config.yaml
encoder_activation: "silu"
encoder_padding_mode: "reflect"
encoder_wave_channels: 64
encoder_rnn_width: 128
fusion_encoder_width: 320
fusion_encoder_layers: 8
fusion_encoder_positions: "learned"
beta2: 0.95
precondition_frequency: 25
max_precond_dim: 1024
grad_clip: 5.0
batch_size: 48
epochs: 3.2
decay_fraction: 0.4
weight_decay: 0.3
Rows from block 3 of the fusion encoder of a small audio-text matching model, named by matrix and row number. Rows with one number belong to one neuron. Each number is 128 + 32 x the weight over its row's rms, rounded and kept within 0 to 255. All counts start at 0. Numbers have three digits each.
Before each neuron's rows are labels from the 100 texts, of 14976, where the neuron reaches its highest value: "tokens" is the input token at the peak. Only what is clearly more common there than usual is listed. The data: chords played on synthesised instruments.
# fc1: MLP up (fusion_encoder.blocks.3.mlp.fc1.weight, 640x320), inputs 0-63
# fc2: MLP down (fusion_encoder.blocks.3.mlp.fc2.weight, 320x640, transposed), outputs 0-63

tokens: "<end>"; "f"
fc1.242:108117151133074095171158108057107125147128086155090108156138140098098134100105119141123126098121076098099150153086070149134136155092138171134098173108169183123107113144206137135180153155091097
fc2.242:107105158162111191125155122180138120133096119168141105104119158188124133128139139107109182096133171156195080078173201135164142120131166154157181098144148096118102146151147170095077107128172112

tokens: "arpeggio"; "diminished"; "noise"; "sus4"
fc1.282:127082092093160122157137077147122151167133116127174070161148102115165099173130132078070128128097104125088138129151162086147111159091168142170111130187129221101073090137158170047089108073158135
fc2.282:160112153138112143089137117147159102143078149145111157143114102115087148145155175139136114142100161097090217102094116118094130107159132067120115112077113094148145204103113066142091092136177158

tokens: "reverberant"
fc1.602:080108070156133068134119090143107147138114114171108087138137120119139137178152150137095103082107112202219171134154097140189167104139159096150086177179092160136122102128064132170120092109138026
fc2.602:124096136138106177140114144163107149107125151096126151170124116081133111150154126117082166156112121162065105137128118098097137121123148181143131126199146095056131087153164174109123166162118129

tokens: "quiet"
fc1.552:157075122109136134152094064097153125099127146132089088111127155101175124112123174119109104121117139142116112144127176188111118138171119165132110112166092144208096129087082102054109120143177110
fc2.552:152193127167162127109133132087158111183125155068141132131144075093136097097092119179124171133115176111122103137161100141124129087109119136101089220140165117093161107144206156109057121133147132

tokens: "block"; "thin"; "marimba"; "clipped"
fc1.11:093102121139073186162121132154140114116122130095133131062101112129109148133126166086157116093113137121104137129068131136166144154146159084085123171131143140106155080167154153164066129116140183
fc2.11:121168170116156179083060085112102131076124132121124097162143169143143166147148153125096134155123060182126188065188092115125158095110100089120137098125124146141138126120166154104179142126200079

tokens: "-"; "quiet"
fc1.20:140065123116133109096129103232116193107142115096146123160103143104086114130131135174104104157138119113131123074172134152154091121113098167107093121146117111176111088117160161169147139137180124
fc2.20:132120134136075170181092111037152116206129131178112162148161148144157157163161129173162125105145125095082087150151143130136181151104172072170090110135083138079088200107111085105138083087093114

tokens: "with"; "room"; "in"
fc1.330:127182123068123125147233156162195140098113135128132108121169131119076139117125133167099130097132133128155152112142131088155176111142071076085090128147131138123110096155086115108131138152160124
fc2.330:143092101142122132098074150099111098108111127178107137106123108188223073106141133106170153131101108113116104152076156123128121120127165181160153114165101147117124119114164113089131112153121162

tokens: "noise"
fc1.30:097136134167132086116149102117134101148121088097152117118165093110109092123140149138173125109123117136118125114094141137055183122144108211132141155175140188079141151157063125123121134161125127
fc2.30:106145114128058225135135148126143118118176127147122188125150117154139112125146170140160140080186178165077117130112122131156197154123135139131116137164107041178102111134168124095102129063083159

tokens: "major"
fc1.311:150155103082128146119138094143123107151127152220169124061118138175098101031136094153113137130126121089104091115098173124139131076120143164119123100164100136118145115165143053101163132098101158
fc2.311:157125153151088052101133104129148087120137073153148005095158094103102120194141195158165130139186149095137147157114109074088152128140159076090126173102082101106129102147077171101133082116105125

tokens: "block"; "quiet"; "harpsichord"
fc1.148:102041148127149089150148147174149163127153114171113076163095126103153124071103145139134100131122058127146112132180197170154130148077104134169077130072103153089120092059126097136137109100131179
fc2.148:163176120129100122107126126099106117126102151119126219129100113111132098191128157126128149150104154113144106169144056045145167115122107145088136159120159120185161095169097154161170180108039117

tokens: ","; "minor"; "thin"
fc1.397:156106130107121155133145113127153122081144166086155124125125193138070132153087107114092131086156085109151211158099096101088093101123146127144125084087157043210100216149109087145175065054111157
fc2.397:082122116153152128113134145129095134158149116156165109142084093116113149074131163060165139116141210165112129163147185122083124121136125079075097090148106138134113112154188098122158159135119132

tokens: "section"; "pad"; "square"; "dominant"
fc1.419:154164159106087110119141162146066103140152145172097108154061113140156092112098183150131145140129164145110173083165123137117182088098129129108092109115135150173099106135168113068138134076115182
fc2.419:137069133122189085220152141130155112109136079116138138147210128141146154136122120090175118118148048152070128168180138115130105149130139127119133151129132165109064145109153126078119130061132143

tokens: "quiet"; "marimba"
fc1.44:124136124133113123185188066148140122178088112117079080122137139098109125194189145092105164072128148123150085139139126096149056109060075090145100100080188081167140104132113131119117097101094107
fc2.44:083124107116061135152159091136108135153113150157143141098166093161096143123168112103098109123130101135132167092140103116189105117171126068086137112143125154172129116167120142119180098123171147

tokens: "major"; "minor"; "diminished"
fc1.303:089135138170123132113115132186090159166170134095204106121141159112154125133066127103133192139135103098146070199167182105118146151109157128113218155151107088138140131108152117146145103070084088
fc2.303:110071125208094115107119149143143076098108156161089161104173132157128141129133115169132143171160116104093094080140096187139120149116061105135115168142086171124130162127075126105108117080122079

tokens: "f"; "block"; "e"
fc1.224:123169109128196133154103127154147159113144103132077102112148124147154150163083109101152145114109130109110152162160199107131124130166129168152114118191070187079134131115169125147087113121160196
fc2.224:141095141090161107108109179132124142093173181118117159153084114130083206099120161117150082098108075149141170116111162091124181123129151144134136152138105098209122137153133126157121188127083115

tokens: "with"; "mains"; "in"; "hum"
fc1.104:092120127148081192151126104134077103180126148131148120077095175119147133071098121109138137149109140114124137111067145127126151137113165079130109157129104103165136111096078111122122119077192148
fc2.104:217093123096169112145088124096161141153143078137170133163118096155116124255199163156130072087158120126112155134139155096109131133144171220066148138133136125087155208084140140095100129077170127

tokens: "major"
fc1.605:141178099173168167093115088154107154140124154131151169066110086167125098112167115076094144114139176062067108091079146135096123122115160090128164099174112198162145130110108161119152145144076123
fc2.605:126091169121120085078099126142134097130133101109150089125124161086134147131140051098160152074080112170167171162152167114111097145110107106160132101092094146097119152120170155147111139112139089

tokens: "-"; "dominant"
fc1.89:099155133150175135131114141175144160091092110157126191068139107120153192176071121102096197121151112127118093106110189107105120092095076140107152130063104168171094170104179078208107149120126116
fc2.89:137119114157102167116159102080165135158138144109082152180162117121151171084108109108155129088123153129200070163138127134117191136140167141114118146126102105051154127132163174113185101109130121

tokens: "major"; "vibraphone"; "in"
fc1.407:141111143123107082093139089113112155131123153086119185129112145123154190123076096071134120085162118109144088183089178123107093108091212156095110142155124191140147060135091092091135113145173160
fc2.407:128124095131140163125053117112187151131115171182176110157169121105128098097146135151141105144132110119147129081111110114100157129159125153089152097102158106121068135127158154176190200172094126

tokens: "pink"; "c"; "g"
fc1.482:071096134165110087161092145116177131152121175040132147118127087163170164160152100227049065090085132181158142141130110108151141146108133117168141138142162139129112091145106132099118076127148142
fc2.482:123098128100138134129124105116093110184113156175110083126101078134096162179122151085125184126171119140175129138111120160186137144144097115115125079085094112095098132113108149162173140216104122

tokens: "7th"; "diminished"; "marimba"; "quiet"
fc1.141:063117166128099197130126136120165147096095129156113097142145069145141099122151096132096150157133157108160127137140111151157081121095198053127125176126081068174137097171081076122069109138125189
fc2.141:142103111154140118124072142192131089093162122148101162145136165073110096109166116086141107144135116204106099140148115110126137154143183131144161074139174182103099121062091193158125162093170068

tokens: "#"; "dominant"; "half"; "add9"
fc1.248:100139081121148112128096167127096129121128115119149135144109091090076091097141129161205158124174117128105183128170110134095091121085198098166154125081134134113099104121124123196128163063126127
fc2.248:135141155110047133154184188137096125104151159103083134066151144166088201106134166092105101155110163121108082188127137125136132129166097135112085167147085113083164121106177116167125097182119142

tokens: "pink"; "arpeggio"; "string"; "dominant"
fc1.70:190104170164139065158129138117108140185124110113124090124088125109131170130119135112132144151153173163110130136175140141103141101126174121121064128123095107095114109144114074073193127135105085
fc2.70:131178110184166093156113106108079101154119138140157099144094137142120107115155131118156102076178112157165082139133108114131117151145150120098142119097121125078109182104088118094063081101152114

tokens: "#"
fc1.262:116206087130122086164175138092090075171155157142222155084102157120038137175170094123193130094139177085062125100121149103141044164106142050100166143074129227148117169148050115105144111112147105
fc2.262:168122144073160161166084137131125105107112101119071081074113192175112134151120136183165099159178087195134080151069144191132173158110119137125100089186149092069100143125177117191120170135093115

tokens: "-"; "square"; "piano"; "a"
fc1.403:108168061115159150093156121108069064134153072075154153128188160125107126134115124182081108116079118115085129167119093112119102124123106207116085113099150128150098135151146192076132113159122134
fc2.403:086102131137197098110084098055075144102112120137107022170113119134135083114124104103071096139150101155169098121156186139163116108120138097128157079149102078090148134152099061110094134143151133

tokens: "#"; "major"
fc1.639:161130110157097064154143109094059132153157134126082145145148114102109095136159124101096205110083126133134182141125141125134123129125126102091146118176127117047143067099071154078129197130088134
fc2.639:119126165060098181115153113151125156103146165148177084147133158168098134111166098150154113140141105094099041218155149099117074120161150161176181158094134144146182181170141129166136099147145131

tokens: "7th"; "add9"
fc1.195:153176077137177160060131174086152156101148119103074135149127119108097184137170131132188041173167114135090099152190129135106089149161130154133147125137150158157092144077191168116159136162094136
fc2.195:110127076195189117165142116083131097097109146097146164107146124105135133158153167111085149141088119170152076078164087163160119138116084170127135165132096136120134122132105082151073119092098073

tokens: "reverberant"; "up"
fc1.568:099116167167128131132152147096159107176101103214144212151133122082135065167131152114100152100090133182112065161100166085160145092159081106116085149109160138109061118088128142067123055161160032
fc2.568:167071112141078078132107161236177113086101136067089086114114098167169145115112103123103143162121101095109172097098067116140123141166213183114115179160105181104188151176134083113121140056142187

tokens: "#"; "plucked"; "down"
fc1.451:085105151091096105142150146156133111099115153159159110114119122120104095122160095124151152118082143070119057146127132079113128121122117148122089092094109187129122125128143159075152086149119150
fc2.451:155178151109113106185086132175108145162174137130127136166152055084134126088166101085168109089110075115146136064146176130140089102157110126089144154136127138125126115107160113145068135106090062

tokens: "7th"; "reverberant"
fc1.339:100107083139054130084172139172176135150116107173154137152171181127121103146144120171114139124096151098118081182141115170090109147138100181141131116177133160092152155191140134159162180134172148
fc2.339:118106152139177208149115174151086161123126144134123087158098120073155110114146086081122137108115156112129135097135146107105091126160134149091143135085111184132176098172062132072155099076137050

tokens: "c"; "a"; "b"
fc1.491:151142175150106149138142125135159165170112066128094122093110157111091112192094087156155085135074169115138133180193140152102135192112141150125108171098106048139081092079135127175157127121093107
fc2.491:154086146058098137164121172170139091099148099150092126055085116096130090161151164153154122152116135119132156105086163159144075128132121183115121097158122142162146184096136150101108132190078078

tokens: ","
fc1.154:140137114108060128097084143087074155144137154162134016147097073132102124126108055127116062118141107125144138146119112092126103174178162108172152049126174144089137133096141138107103159151053110
fc2.154:100084151156145165138119070093108138118120090148102199171119134144131117137147116098137066212106067125122187090147113145141134124159156131124105119088138154125190178096107146175161072097155157

tokens: "-"; "pink"
fc1.136:081101115101108103059095098083116146151118146127186107073106110127163167153143103122096141126109133137164099145076114112085096174108171183206145103161121131073105144156114152138114157059122145
fc2.136:133101078160146097114109139109111115128121091163162155123103134160132157101119126089173089109182168139136173068151154144107184143125128109117118098045076139155134145100123133137143146206120107

tokens: "#"; "major"
fc1.12:090109179093134124140123163123054131114109129156147078120151155107116147239168158116089121123113165111120093178142191122180053119198102051106111094150135181102144106136146097140183168144148100
fc2.12:098171113134127105140116081175149139120087173136143254141087071163110129043081148135098166153158103111147130091111149222133109104068196143118104177139091101095150153149161098137114077129078163

tokens: "reverberant"; "c"; "a"
fc1.507:127109131168129130112177204114056071128087083139093161106187117073098075130130156159167169156136171110163111172149110066178106157147117125206097129097109160140131109167113112168177099193126086
fc2.507:164149116116126151150140146153202115188075085192124139096109139144086144154127168141120063087164138116163105103100177150095142139143129109097156142133128105051168162123101190119106121089135101

tokens: "#"; "7th"; "diminished"; "major"
fc1.586:153051126143116101176124099099097144154175046127103148094167118177109102130196135122188139165139077096095115155113163112152071146115199100143092125189100081190142139168063122158152102124099115
fc2.586:113133117095094152085170148173121104097126119108132065123113176084118200104150164132112138073128164171157159123099164133079146149102140084073118164206147117105191105138157085168156147149155174

tokens: "quiet"
fc1.402:120106111108146084121125126080134190108143140116173127102093105110147100097131158169170126135082143107117148074181147118169146125089095122165148178168154127113096125135115117140255111111120128
fc2.402:097109068138158126104157125113134129160079169167116076091150115142126123091076136126110175170163136142166115211104142126117130122204157098087111121145108090145136127125119211121052131139084125

tokens: "c"; "a"; "g"
fc1.208:163098138114130193149104143106172158146136103120157152168091085112132182146133108114160042128104124172146097122194201144128163128118176172149145167135099105099111090160131128127084152142168105
fc2.208:146139143116134120160117147158104131189137108109128097150153118115119084078134112107136153121105147072104129135125095168178128137071110138131104132098141169167135135115122081122070069203122145

tokens: "block"
fc1.565:087076058125116092099096121108100170128086129163093045099077111173169150137134062150121136042161134117111055097143079122099183057102153116137128110138133082120115128156117108095104188185117150
fc2.565:145159159140106141155164174113121068125148105065161171175105127163091126117100175088111179203107178148152083135098141139101137147124195135141145122184094172178149116140105135184099147145108150

tokens: "c"
fc1.549:115138151127137089029075118108136110187093148137117135153152074117150117099130094097185180139156104136131148150143101175146117107121161113124102157150106147167108157121091065144087116155148119
fc2.549:128082151096165199197121125105108133078131071129121111093116111148087196101103093165140055168149166141127188138112179048122124148110145139189144137130133121168145177150128135165103108156167149

tokens: "c"; "g"; "a"; "reverberant"
fc1.378:116140079078091126040121126143120135170126127125099099086097092127099093108101159167187166153086128120085150124134121138130136106145077169156113154119128110118151130169083165162100132138126136
fc2.378:175093118140145120175121101080122135144132107129164168130123124113151133191151180127146176096161056102087105159103118156141110152107174152114153145177153124108172151134125105146180154142171098

tokens: "minor"; "#"
fc1.84:148144167091119114149139080069172112127183100107120129124128113127069093125135148087140099149115139177134130119112108167152145119138098146159165166155089157119105198102120136089182109133125100
fc2.84:140125102156139156077157149218125127126135156184126102149128142091156063114133131093109159164113105101145149144184161116134022131195060140174082162151156157068099107167123105183136137144097184

tokens: "quiet"
fc1.603:125128117135079136092128140146126165170129121156150121186152082122096126124051134094124125100127129008154152151177140171140137098082101077146076124120158161168140177081114071153107063177097171
fc2.603:125110086144146137198193086189092106153162110098119145120101157184102155097071088135167078192149100195119104156120158108178148091086178067138086073160143115122084085165183182121113110115186098

tokens: "noise"; "arpeggio"; "pad"
fc1.368:164132154150174112110179131086097154164123155140152187092135149134113118113124119186138161121104118210163191079127190094092155100127122207117141078136134107147097131102120112069143143113100076
fc2.368:100066108176165146203122141114080118079112134120134070175156131128158142083133166077158133142138110145125094141122106107159168159172094127123124116163140175152138081078148066166118132063163169

tokens: ","; "room"; "a"; "f"
fc1.458:074147087111134135160112133114118123102173139162161129164128117100113144106149125136122094125118179149081162173232154120115118169095126107101110143147138119159148070109130109117095134168123145
fc2.458:117127137122144156143128121139140117131159112104182147068145144132103127144156155165113120144143116132123065045061126127129165117106161126152139137120133130119174100147150109136188145153122130

tokens: "block"; "f"; "b"; "power"
fc1.522:084178119119099125153148107112132147106157091110107167127074200148126082076142125127141149127158140118048127165104136080166183136105170158142180123144148123122111129115104108117136035130163124
fc2.522:068124130139196122151113134141154121146138080178118121074195104163138168099152180203158164153159119108177124118132106137125135142115106151115130120096168103058156153142089132167196115066108157

tokens: "7th"; "room"; "add9"
fc1.35:098158101156097112076134159096124144131099139128146119150096135151137119109087148063164085124119101115087129072151173129121112146150108158100157133156116172148128121119116198129213120142175153
fc2.35:115145166149149147135094119067124171148125128107155113134186075098163127155124168177133121141172151102102065192038143101053164148147175115032114108147137126071170147111099112123072107113081152

tokens: "minor"; "quiet"
fc1.43:160179199135108126178095145141152093111158088174125117182068168118106136170103114191136083191154076134123114114111161141120078068122093165168147132110117182120145097126135150110159060040160170
fc2.43:113163146138110108095139109211130121152092121184147099120154120134112130097146202145100104097111131134138143108137137114108085082129138168096122158119124136191135183092163079127174121195101105

tokens: "arpeggio"; "a"
fc1.299:156136112122207147134172150090111074074117100057151152084174124155156111118093143085119128110143121123085129144091131105130144132095186137117143140081115123151114132174097112222102118133135140
fc2.299:058148154074077094117108165103228174143168146159098064163123176099083143133150139095157128120110162139178112142147109148173131125086143146188145121113123147148154124077173164090143105128132105

tokens: "f"; "g"; "c"; "noise"
fc1.48:098160126131156153073101045102110091141067113135131094139195104116121138118194090143192142096125098175172130166171075130140069102137143097152117112130129082165105122097148103098133110146102159
fc2.48:176112130082086151184145163181077148133133126109170239105106200138158123163108106102119156236127114078124127160060179123150118109155081127088115099153122120079120129132063128128191103025140205

tokens: "arpeggio"; "down"; "major"
fc1.631:133086081133178098137169102192129130126122089136130096141075151170081131096162142163159127117139144127146061061092190147154174143117173138115122125118108076194146108168104165117218152117119127
fc2.631:191137147147103176149145127098126170133097123117147123141131106113109137095159134117155121155169185171140137156118129157152144134097156153109103165153112143131193105136074089161116110153131103

tokens: "block"; "a"
fc1.439:082166139133095112146117097145159116147128168104143195143080117112131085139126153134130178101073111085083092155110152110082097123106142130120134167157139168151130113106098090080144131172143202
fc2.439:126094150134152175133128137188141163108145129088149087169082162132127098073173143108066138144173143120107115061131150099066144118129095131141148122070158101147107071133125140092090158125098166

tokens: "c"; "a"; "g"; "b"
fc1.165:154126127110089125187112127136141117079176101139149196199150128158165148177126164153107139170135154107059095132144157132143108170147120133106156180197173031171150111149185132076108103130129110
fc2.165:169112120135140129028141126063111146136095129150130029090110130087073028043109146119103162145149166133122127113070132107136096148102117078174112144090146131089161151130131172151105153112124068

tokens: "section"; "pad"
fc1.236:191077097143161096076103136083045151073101124127124123162167124114084137092135149139123153137128113089175141101129141080136163167172084081111108165113099102143132097117121144105177103204092132
fc2.236:088191117125071117118138083160188116130084168153157140167044147155113083154109159119152136144130120152132129102139151168150110129131150139063170159150143113154142121117150113164058125087140114

tokens: "with"; "hum"; "white"
fc1.326:077069139149101072156152123103136177111068149132133143132100133179143110147098104126099129112100125139118153111120119159108087099143142140138110138170049122192127173145122123116145126136115143
fc2.326:173108123126114140185102152139089157122128120111145121126089142154107104147154124107135168166132114182112160092146108118140125129126136149097109071110108145206155120108077069215112142099106102

tokens: "c"
fc1.501:112131120095137101135143207198138087154110118140088119116167116103105141103143059160209124174128134104122098107119144103148132164131092174135115145097081104109139080137116132139154159134133075
fc2.501:130114079079169116068079147142154138139082132101197092117149151113130224069131104107130124141136120110112170166094111203131161094088099159136101111118162162154069161089141098121168118154098199

tokens: "arpeggio"
fc1.467:128137112134106124168161076141137117138159152152104165102099111144054144130120120139122136139162097153116115128111091098158077128139161120117039121063135116120119161123101109074113133113125104
fc2.467:174079142128114123093148139201124093116109150111121057133127105132152150137130082126127133135084130160110092104075124148184172159123162179132115128168120129144123173163144114084131142178180085

tokens: "c"; "square"; "horn"
fc1.222:124127182138111159139125182167123136135179139101137159148160112148196131115104118185125136062203089197075135124120101117112121108101102117142117119101189123123099132158149143068164094116159126
fc2.222:153124144144126119167128138060115088126110169104117149126135120173089134149122148133159107159124144210142139094153145130172123123144072124103124112091105058177166134157113141096125121158130129

tokens: "minor"; "power"; "sus4"; "up"
fc1.205:125150168177138102114129104076156137118147135125122106112190126122132079158098133182121173088094090180170141111122132128136071081187159126121124121147113143170102113111100130122124166119138162
fc2.205:109135137131108138090147112163183121168118110119113143188200109102121149098145134161145156157182128100153221120154179185091153138096108146102127124133093137092134167092175154136095156121141136

tokens: "arpeggio"
fc1.61:149192079091123110155172098198189074059186099090118091105101096092118127105117131152115184091144186111133105109110197125097093129102135144067119102125176136168177082170102139166115117158130119
fc2.61:147064089140123136145083140100084114175140075175072176147139136160116166056146101119158097204156171129091102059173074104197101133158095125133133093143145114088129084138064122121156161099149066

tokens: "#"; "arpeggio"; "7th"; "minor"
fc1.107:161131198079122122163143120160092116163103152132116089114097138155090135092156141061157114101179079172179178085131164099174101125139147101117127076109100184106123142137114156115127135093064139
fc2.107:095116137122147079107103142144198163085123152087153182079143116104154110124139147152117121153112162102152058162127077126158149153115095144150142164078145154138125090121156083182198089141171095

tokens: "power"; "major"; "arpeggio"; "7th"
fc1.5:131203106149124191143116111080050164135154120157145134161107150096085157096164130086155162180130113096131114094130186135156056145134196124077095122119113101096108117111113118131176185091173131
fc2.5:159122067123154083132066133150187164125167088110108125108137170105124109185165104126154109067093171129122145105141141115209148136100128122160139117143141111108133151050084118158101116157167118

tokens: "section"; "pad"; "square"; "horn"
fc1.427:159086095113062085137129096130119150135145160108161220163165069163154117134152108124125109104140106119132176100218184106147144137130097144106150127087138038170098105098129149156149088122117139
fc2.427:138100099156193141086156132140128136124145172156103092104118143125132215110122157118159141167157119142131118208109144137140100154095171145136090157157126078135084135150147147086149122082166134

tokens: "major"; "minor"; "#"
fc1.280:059073143132179148124132126142134180130147049144111229149147130164169143160176110158091144160115111093131132143164155096113112144110076106110112089193141160084157157173132110205172153118145057
fc2.280:144209093137082109104153137141157100132133154061133060025140217169125042073113107115127156121110116133132122061107117125082115127107140161108098125121142094124132103117140138117136111131209158

tokens: "reverberant"; "b"; "like"; "f"
fc1.466:167156120128117084106113155112141115150203135190112113074053080128145145155112104136128139125067100140127127192198145107129094090098087082166114154171090090160107126102064143127129122099149128
fc2.466:078088119147124118130095146160121117102067125145151096162115156147151081157126108129142141102144121092114127115083174162141158140089157145155118117127135118141148163153080105150104091173094090

tokens: "major"; "reverberant"; "quiet"
fc1.355:147104142133167097106123134168151125167140093097167147088147148191131191081106147098115057133096124092177098178194193119104101160129157088117147137123146080172163115088107111159129068126070151
fc2.355:155229137138124114174109109106184193160119087132104133091118118104129108078122184164087115160148168090109122156139090127099112173129163096123112129167153105092086157140145186113136092104172109

tokens: "with"; "saw"; "add9"
fc1.455:106069156154150136074146114147076122125118152101176172178125092127156159205154104086085087140125136141153167113116096076112065136103185101087171125131106132154103159089081115111162121130110111
fc2.455:152153136160170133099150101102148133129113179076067151127150138084132150158151203147090182074168074147125035144142131128116159149102102101121114088112155116180135127128189135072168135126148143

tokens: "reverberant"
fc1.539:100151099103138176105147092090129173114126131162125138180097144173152099070129102170071169094129090139105162108148112073109167132122140137135089153152146066116160118102139070111126137160126079
fc2.539:126141144196150165159173093074135088138158143110203083102141118122095192179144087153135123131176098151111105104147127196111134148128129084106140167141130140114109135152145139062125068093133158

tokens: "with"; "mains"
fc1.146:116147161092075095190104165148118140123100202097169139104187086092154111105140123131134137150141212109137170113116144133128148119085165092100186108159150138121123138122131099078143137062135167
fc2.146:141105158167175142074154197106093114162098185119072158186080087147173194113121153118094129100097063121104097159167148131146134136159082154132115122076125119144169096127152118151209105121091123

tokens: "-"; "f"; "like"
fc1.436:095106123119146089120162089162206121094109107136101116119112127136072084157120110158147128129100144136128138143189138119141121118111167120106144140110088111150144181089155169174120127119113176
fc2.436:138131158127127061132129111159085129174159158133135164126167155122136125050097118141060107152127093136155129110070091082096132162102112158150135118117138119164175080144056083058092100130124086

tokens: "<end>"; "f"
fc1.126:067156136165141131096164153108174115128098130108171106172081125126076124182078097154095144137089112136161122169166121090180106125101112141182159067127162116118116124134116116123145175102163214
fc2.126:190147168114173129141085146196117099187160105158149137137137140064159115085120143111142059175108140190119077152098156112071106160134132094106122171187130135099175123151186103106122129119085086

tokens: "7th"; "room"
fc1.593:076123115126038120126153127136143119114140154045148100119112164134172124062103153154186141146064131138119115152152129143126226135155120116153171099083122063152117148074096176114083146139174065
fc2.593:126095097127181153197117177092125127115139106120150124151137172095105113162134140097154157159116152077104161116154122140150148141060164115108136097035119105053140082118131093160211140064212203

tokens: "block"
fc1.527:099082193155094174124154134100109137114161124099153131165112123097110132134075133174167128157146155147110079127138133101164157140119151130134157143106127165146157140109133127164087150160115115
fc2.527:142115166151177082116114146196113134158146128141105090119150076143162077117158137137107185114066072114119206124100108142170082143118066117144149148128129118155156114161079126122141180098164137

tokens: ","; "chord"
fc1.433:150114125112110159185144153111131076080106121086119117109115135126129070108101076174073129086089114094131197115094129117152121171116118120145105128068148149157143165135122155181185147109114117
fc2.433:147097140130124086088164162145106135123140117123133048159190117182154129104165120141116141090129081136128080140153130163133134128124053062118174110131157081112136146118104087117130118179175123

tokens: "pink"; "noise"; "square"; "pad"
fc1.318:185130119137112085170147121095150107162158156119208132091117134156146072131151192060175152076116134157062089081108227083089171130150148139088127156086059158145113173156091123102146104134113092
fc2.318:144109151103120128114184142089084141115130166118103100147156099104108114119100114136138166111143143116163119241141120169133120117130160097120125088142118067162154106103111105115099167146164130

tokens: "quiet"
fc1.74:112121134094143193120203093088142114178122110116159125104152115138088124135135085157139161141132128180136146172120087127117199117129144137109111161126165165126146112141083145106082142138159160
fc2.74:182133158120102117121046176042126167127119131132124108161075086141156117178093113097094134113140131097136108058114111069103105112172158145106105133166135173123121062149099104127140141144087141